Weights of a small contrastive image-text model.
Training: muon at rate 0.015, 5400 steps, batches of 128.
Rows from block 27 of the image encoder of a small contrastive image-text model, named by matrix and row number. Each number is 128 + 32 x the weight over its row's rms, rounded and kept within 0 to 255. All counts start at 0. Numbers have three digits each.
After each channel's rows are labels from the 100 images, of 14976, where the channel reaches its highest value: "responds to" is what is common among them. Only what is clearly more common there than usual is listed. The data: numbers of one to four digits printed on busy colour backdrops. In brackets: how many of the 100.
# conv1: bottleneck pointwise conv (encoder.blocks.30.conv1.weight, 96x232x1x1), inputs 156-231

conv1.18:149088137132082122134132152117095142097099165123138128130148067088087130127128138129119152155158069122112079097109152072144171118147159113122129121123087111144083106071116080195188061109112126115128132098051134152100152114059142
responds to: the digit 2 (100); first digit: 2 (100); last digit: 2 (100); length: one (100)

conv1.95:126166103098083121139161131143157165110123136156064081076089088122176102051117107109107112126088057107137092114129155096144114144103104096135147114131159084161134090135061118126118143200063204181082121114101050069129099086045175
responds to: the digit 8 (59); length: four (54); last digit: 8 (48); last digit: 7 (27)

conv1.53:051128139123094102172074188099099107118151067129132109149118129145116096123163117108112135072107102129105140147048119095120092097077103213121085071116091076099099124137075047105141065094161024085109055113125131212103078139136103
responds to: the digit 5 (94); length: four (87); first digit: 5 (45)

conv1.68:115176171189162131131111108165161153113123214109154142171126083153191164156118217130149171158113059114147130179068082087152186122103112153209138159128043127164076167101167147156176158129147142111163149125078146121136154114104116
responds to: length: one (99); the digit 4 (61); first digit: 4 (61); last digit: 4 (61)

conv1.32:114064115106165155148153175174141150135104191149188168116107101145156128130141124109039112083201146123118106168128093138152126153149187159115166047079127090118140135143143108138170201125216121127147137124121117184142144135130124
responds to: length: four (99); the digit 3 (97); first digit: 3 (41)

conv1.36:090100111124105094168130186098097143126139153132173186076179070140141125153135169119117110120096132146177127115115119156090125095140122124149118127110132119121122127139122151132147177134123087108182133142117031106160157145096064
responds to: the digit 8 (100); last digit: 8 (69); length: four (56); first digit: 8 (37)

conv1.27:139122131118106161081112160133185107110059046140127176114163059066145104121121139088197187105109106149103175070025140111064157135135165136079167197118132150103195120104088117114117141134145104092052140101145197235168129086146107
responds to: length: four (82); the digit 4 (69); the digit 9 (68); first digit: 4 (33)

conv1.26:072177140129143083210112156137109117164155081218132164125140171094093144080142099105100147103105115080148133134116060147091158133186160118160106184121093108175119084143159116123137211100148105092154117148127154156096046086132157
responds to: the digit 7 (84); length: two (70); first digit: 7 (66); first digit: 0 (32)

conv1.11:091098143121110135157121096108093126083186094112147105132128103084157123163174130131093170084054091115142136111084106107058134070114100134168127090118108094092164108079123150151114092096015082255144107098116086087111120117129076
responds to: the digit 8 (97); last digit: 8 (87); length: four (62)

conv1.82:170177095141122116115201196168066164077141120113104182112158090135052136154155153115148082151086106092167174150192096112114121086125100116130165069106099130138138115072113141130147060157123127132118114121075136166163115132138122
responds to: the digit 4 (100); first digit: 4 (100); length: two (74)

conv1.88:191144100139144160129108150065059143057129131100185170129100129172066128113088168109156119154150168151120088159255132212133212088107184081071150132149072147149097141037123116103178165110102132061083100122075094174102106139150079
responds to: length: two (70); the digit 1 (57); first digit: 1 (57); last digit: 0 (30)

conv1.83:149207136156071064130144135158130144114120135116125106133114041159169128192129220068197183124136134174088170163121118053142175204118123060139185150117119116136081137097102071111155062116131092181130101127109134133157118113208116
responds to: length: four (89); the digit 3 (86); the digit 9 (47); last digit: 0 (35)

conv1.51:101086171100168094134160128158123138081132088160142124122091122074106088167121181128103158142162121116149109182091085140161130103145159054131143233090083062115117107122115132110135113168096126194102078163059144212088076128172085
responds to: the digit 9 (96); length: four (63); first digit: 9 (43)

conv1.17:124150164119115164099113117112124150137101094170185136142109107114117096118105183052132193159112153144126051165254087124191191109078167100161147134129135134148093057138074110149136127161124111114132124184223170130129143047057123
responds to: length: two (100); the digit 1 (87); last digit: 1 (75)

conv1.79:099063074130132107145132122126055105137123118165132173081146163125075111160136124115077133177039142111149157115113105080170138136082088000178109114098082173174098085092140154180094125111146040123094112132078096196103091127136137
responds to: the digit 4 (100); first digit: 4 (100); last digit: 4 (44)

conv1.80:126174131148111162113126151093131214113139179165151162079149183085159069098172108158072153113117084197124121130218098114106143132091093157126137144079107119165068084106122194120139112130153139118162107116108175097115144075072153
responds to: length: two (94); the digit 4 (92); first digit: 4 (92)

conv1.73:099106129124155114068109185118107103105157126106196154138070161149138108162177093140069142092153106117114109139157081152076197154177163167113175144079130085039080147161107149177121103098126094087087162099140163164120150147141173
responds to: the digit 0 (98); length: four (93); first digit: 0 (67)

conv1.8:080146112149044103151091110128206130186095130113104122178159073143217108112082134109129143087127077109194154093142103127106176132149127148148169089159107085148184097103133151142142166161159169163190162150199078048144095119071176
responds to: length: two (93); the digit 4 (61); last digit: 4 (56); first digit: 0 (30)

conv1.60:136088135161092115106142194120104086093131052087121194116179115168062146156136113074159165090136161123145143189109115109135104126164139154128131134074073186137190127109090161143123163176061083084122102136047165048080115128150129
responds to: length: four (97); the digit 0 (64); the digit 2 (63); the digit 9 (55)

conv1.94:111110141129155122148142123122111102122149231156099066115117133152089144171108114136112168115177062094133129154142095150105075023045142098136174153063100201125000109099153087059186159112137121081126061076106109159179171156171098
responds to: the digit 2 (64); last digit: 2 (60); first digit: 2 (59); length: one (58)

conv1.74:167169125141149103160180065191184167128118115099170092116138096137110094173076131134103109056220170187125167145132137101201157113108120092121177169148146127188102113089155164142127095078138163111097122171134137155093099147162115
responds to: length: four (91); the digit 2 (71); the digit 7 (62); last digit: 2 (29)

conv1.6:102116124136175122130151076167122111085163124133098156182128159117105112093145171175104164122087100111138085107138127044136104088162095099211107132132123098121140108188140094144009130123137090084147131185095103173189092152149193
responds to: length: one (100); the digit 5 (88); first digit: 5 (88); last digit: 5 (88)

conv1.34:078096122159092168100124191116078180115149123134095184129084170136134090116176179108164190089071149136126165122109124095134136154147185182120136033197044164192104072072067127118104132151148080108142108159093148137229099122149086
responds to: length: four (60); the digit 2 (57); first digit: 2 (53); the digit 9 (45)

conv1.31:117074152117181168127133129159097105098129149142106114135119070141120093140131146144083230103123106078117159085073174120118159165193104160121107076105063121240197218074149134095214124115123120188127109129112147159109129110119082
responds to: length: one (100); the digit 7 (99); last digit: 7 (99)

conv1.76:155196124133171111117140059140087068106111157114159138098083152134110189138098089110169105100102099174119111194186102143137185125163140087132154145162107131096085117138153154134170131197160153113149103100086142181091139171207100
responds to: length: four (98); the digit 6 (85); the digit 8 (63); the digit 5 (46)

conv1.52:062096170054160185145121106134097148125149137141108092133126054163152113155099182130162146091116096166071115128115119175070165086063084049166142132069119170103163130068189112140136157126110138153061140116092060064093099137131146
responds to: length: four (84); the digit 9 (74); the digit 0 (55); last digit: 9 (53)

conv1.33:108133100134144147112135132128094244074116139114176131103118174084079105157102130135162038108145141099069099157204066107102181051117094117158142118136082146112162097096176184137154177098137134095200141073133071106157120107145127
responds to: length: four (93); the digit 7 (69); the digit 2 (68); the digit 1 (48)

conv1.89:150083142075124107125182092186122110126134154092129113098048169090093100157128120082096108144164130108126114147208134188129140101081124094120141077166120163141145121040170148106149146122177115150097105115192117129121121107148158
responds to: the digit 1 (100); last digit: 1 (96); first digit: 1 (96); length: one (96)

conv1.14:110133097182172074136088181059187135110120106152169161103139110075185089116099116107144169085103103067039144146117154199051166120170174145160154093121156116127148118082104084118139113110074223113162131110169123090120073143107125
responds to: length: four (92); the digit 8 (79); first digit: 8 (52); the digit 1 (50)

conv1.39:141125140111207100154172090156112098106107116079112170121093155120104094158138159177106171229158122025081155169189118107172118122073153083188095128112080160156123070140115138116028153147111057148213186113126113161186118118121166
responds to: length: one (98); the digit 7 (90); first digit: 7 (90); last digit: 7 (88)

conv1.63:137086108091118132152069184093111111174162114114171126105147116184172090100184114096118102115130135130123159168095112121087204127153135133099145097104143134122106138150115121121080100095112186137114150143094104090167112090107160
responds to: the digit 2 (100); length: four (100)

conv1.0:138098136072108180115164186148151065117171162097107132073098160125122093097147148096117124082114137116154184171118168110163099107153126152147160057102156087075099147093120112169086139028108138162188156093113143152175055146110124
responds to: the digit 0 (96); first digit: 0 (90); length: two (55); the digit 5 (53)

conv1.66:119095147118116090110078166097097164180136200113199171097077156112150152040119059106120085043129158089109108073043107154131108045155115181146130138133180065078114120130101123162054177108125087155134178072162085078142085085072121
responds to: the digit 1 (98); last digit: 1 (98); length: two (95)

conv1.43:106180105138110166104116186097129105148120080110124145142104166104161114112179122107156125114112141126194156133122124104173118130102159170139128066130089164107048163130178122121156099076076167152103166132167094114138087101107117
responds to: the digit 7 (100); length: four (90); first digit: 7 (38)

conv1.37:089098161117134123079135152104103151136110109186123168114160157102118106129167136097172127052166100060102123086091084077049080165052093189086122150191100179140146170054127149175087145139145111140101093119149087142120136120160122
responds to: length: four (100); the digit 9 (95); first digit: 9 (28)

conv1.16:115131156098193115119157094159142132192111106160183116164108129151179111254132136147128139160137101103124156076140099100127137146125114037108162129127143138129113119097147126159104141144108119149117182118168105145129116145103129
responds to: the digit 6 (83); last digit: 6 (83); length: four (65)

conv1.29:137117083198097100151113118182125140110139203155121100159095053166132203132121149120111149103122133107120093044087136092121099123135121027118159075164161088073141123101120161209053091168132161194090080072110092134109148129099067
responds to: the digit 3 (85); length: four (51); last digit: 3 (42); first digit: 3 (41)

conv1.47:120131154174116107060132126204151125108119138169099134154116115087124134172101220140124163086145106105140131109096105090119125143112136125183148162119082134155111175163181100126180105152129211168094114136155128110170046179089099
responds to: length: one (100); the digit 6 (58); first digit: 6 (58); last digit: 1 (31)

conv1.67:084123116159147165094147094176100124134147125154108132168101174123195152194134150140172152143166098083140147092119092085136157098153142158137113106151059213146088136152181091120108179138133181139138132157126126152130152175237115
responds to: the digit 3 (100); length: four (99); the digit 8 (49)

conv1.38:084085145157177180150146219141122155097146161132104193132147139127074107117186182161143089149146109123170139141155137156107145176116148124143156045097048059131128158160116152099172137162131115077100134097096121120165119126043182
responds to: length: two (61); the digit 0 (46); the digit 6 (46); first digit: 6 (41)

conv1.75:137124125119194112136094116126179126129185086102177079152144147100219112160135103089135156077146089086068190130147135094110171157159111159144146104161195142136098130095153115080101137126090137176094160074172167082122055140176166
responds to: the digit 3 (99); length: four (96)

conv1.92:114114172133144141130105145117159082142117128101187151122154117110152154160147099152137104127166146122129148114131121089136105116124142134110101157159126089194067127111115145146128146098147129147151113128102153144102151158148097
responds to: the digit 4 (100); length: four (100); first digit: 4 (32)

conv1.62:081106068129142180167157031167054246177095120129087192120124172123106131117071170106083134133170000119109118144133124167124148097157096178137127108174109113131074086122108097099135127113102134097126118226110115135117123121124114
responds to: the digit 3 (66); the digit 1 (56); last digit: 1 (40); first digit: 2 (27)

conv1.46:137150119181111131158111108090149118182145133106094079069112082112255109163100087095114092160105145175126099110159140085109127086099128104138127171135181153113060094158162099084103165163135108197034072119159111048079146144166096
responds to: the digit 7 (100); length: four (91); last digit: 7 (68)

conv1.9:112152116116130071115118253125171115116161159115149086032107133135167097151148118086121112133158076116095105041127110150059123093188126177142151061108129075085099095173111138160143136132100159190066106108120065097143097108141135
responds to: the digit 8 (100); last digit: 8 (73); length: four (69); first digit: 8 (42)

conv1.81:133128189110101079136124154134122172095182184117164171133091103127115143114130219154102147101146072079104144134168090096075138110205148154142126154254109072131123137092137129120142079113146088126085114101179131083180120087142145
responds to: the digit 0 (100); first digit: 0 (81); length: two (57); the digit 5 (55)

conv1.4:079084115110117131118167100178155124092104186107152143132127077120082144102074154088130075128181175178084056099148090163161133063143130120165142176120110129124063161079182152160137052079068118089095147132153084075099135157161100
responds to: length: one (99); the digit 6 (67); last digit: 6 (67); first digit: 6 (66)

conv1.42:194128136137176143156156090122120122123105113099146132081108070129190084096124158127099104124127142104102154188147107044102145078108103032109124087056133047146061072065127145137121179055126090155106118179143078078180077081097092
responds to: length: four (84); the digit 8 (66); the digit 3 (65); the digit 1 (55)

conv1.85:140124134107127080110188102198108135130166151122086131204147040136128174148087224137125165151129128096151142105163176103143108114144157132132128154129070066170120140117139101149140142049162072134128120151085122153165125148144130
responds to: length: one (100); the digit 6 (51); first digit: 6 (51); first digit: 5 (43)

conv1.28:092186118127147144146131141137126095134110158114157175172083089160121135155126141074091097133156103126173160100128106178115118110138174127093118104183120103089171072173152106107121138142104098120100103126104140169086130132176146
responds to: the digit 7 (100); length: four (100)

conv1.12:168177081183137137108155083187155139091172177176099155110133171122137188130107228109171163147111137085136113112143073101163083059063132070169053154084063103128100080062170105131154098117120110117089115084138138135075124122131151
responds to: the digit 4 (76); first digit: 4 (76); length: two (59); last digit: 4 (35)

conv1.56:167109118138126146156148124146174102057133096114129140113198135149128146154105142081131191136154118072125162123154142181177160167175128097155120097121126137137125108144135086113130089117172115130108113148154082141085109115152077
responds to: the digit 4 (100); length: four (71)

conv1.64:180105127128151050081138118134111134167098119124149155102164103154157129213129157083165157134143207136086148095119146116158133110135148148083114141156101132063082123126113155076130162102142136114085102114172155156113134112114101
responds to: the digit 4 (100); length: four (100)

conv1.45:103139087149173073130097120103149128123106100055122187111137089132199112195076136053130255087119111151106085141131128126094092045076140098183113111094112084121135069078154096189131106072163082121171089114084050064074119117105090
responds to: the digit 7 (99); last digit: 7 (99); length: four (73)

conv1.35:157157136167186172113131160156075151123135129152130127123146140111170088130143192098180104136128136158099147119103127083135175171067104119105170168118191111092074142120113128105096107119128189158157112090184114133083136100116088
responds to: the digit 4 (99); length: four (60); the digit 0 (56); last digit: 0 (51)

conv1.40:124100073136186137116154186114129164061180133131170166147128129111087076152083150146153182193136137128123226130157166108181162110141140124113145095173048082067082186077153123155150154129143136126093143112074137207193136134113120
responds to: length: four (64); the digit 1 (54); first digit: 1 (50); last digit: 1 (37)

conv1.5:110195111139110089249100194094095121096172149107172174121118186109116099151126132131071145127141091149080129172134098115135120177135119149124119140069077085127094119069139129119168098069130109094093108158107103170175129144151137
responds to: the digit 8 (86); first digit: 8 (76); length: four (58)

conv1.93:147120142130123125155142180083123185118161146132101193064054080076172086121134039180068066205125125164125090124129066159098132129064101140114174128142160101138086131142096087075140114185105121122138147121115101093133134078099095
responds to: length: four (81); the digit 4 (76); the digit 2 (48); last digit: 2 (31)

conv1.7:138221104160123078145134197148179162114128148046112136159140131089150147161145147138173142148140089135112171168076126073123132170084136197150110122076117129119124116118176106068128096133091166171150130147140141142096112162151143
responds to: the digit 7 (64); length: four (63); the digit 4 (61); first digit: 4 (56)

conv1.23:155222098120119129148144115135120113089114094115154105116149157090161143104124100095166103146128092045106128098201134185063153121118131187131103174142024094159071100114090139166097132103147134174113075113183181151167061145134170
responds to: the digit 7 (91); length: four (90); the digit 3 (48); first digit: 7 (32)

conv1.24:089173111101102127116055116049192105108158165106153123101172098069193125148088106095053118012134079104117125091131079097138186119130094100124173086145178101157156156142123129093110136115114158154144147097150181108096087086102123
responds to: the digit 5 (86); length: four (85); last digit: 5 (55)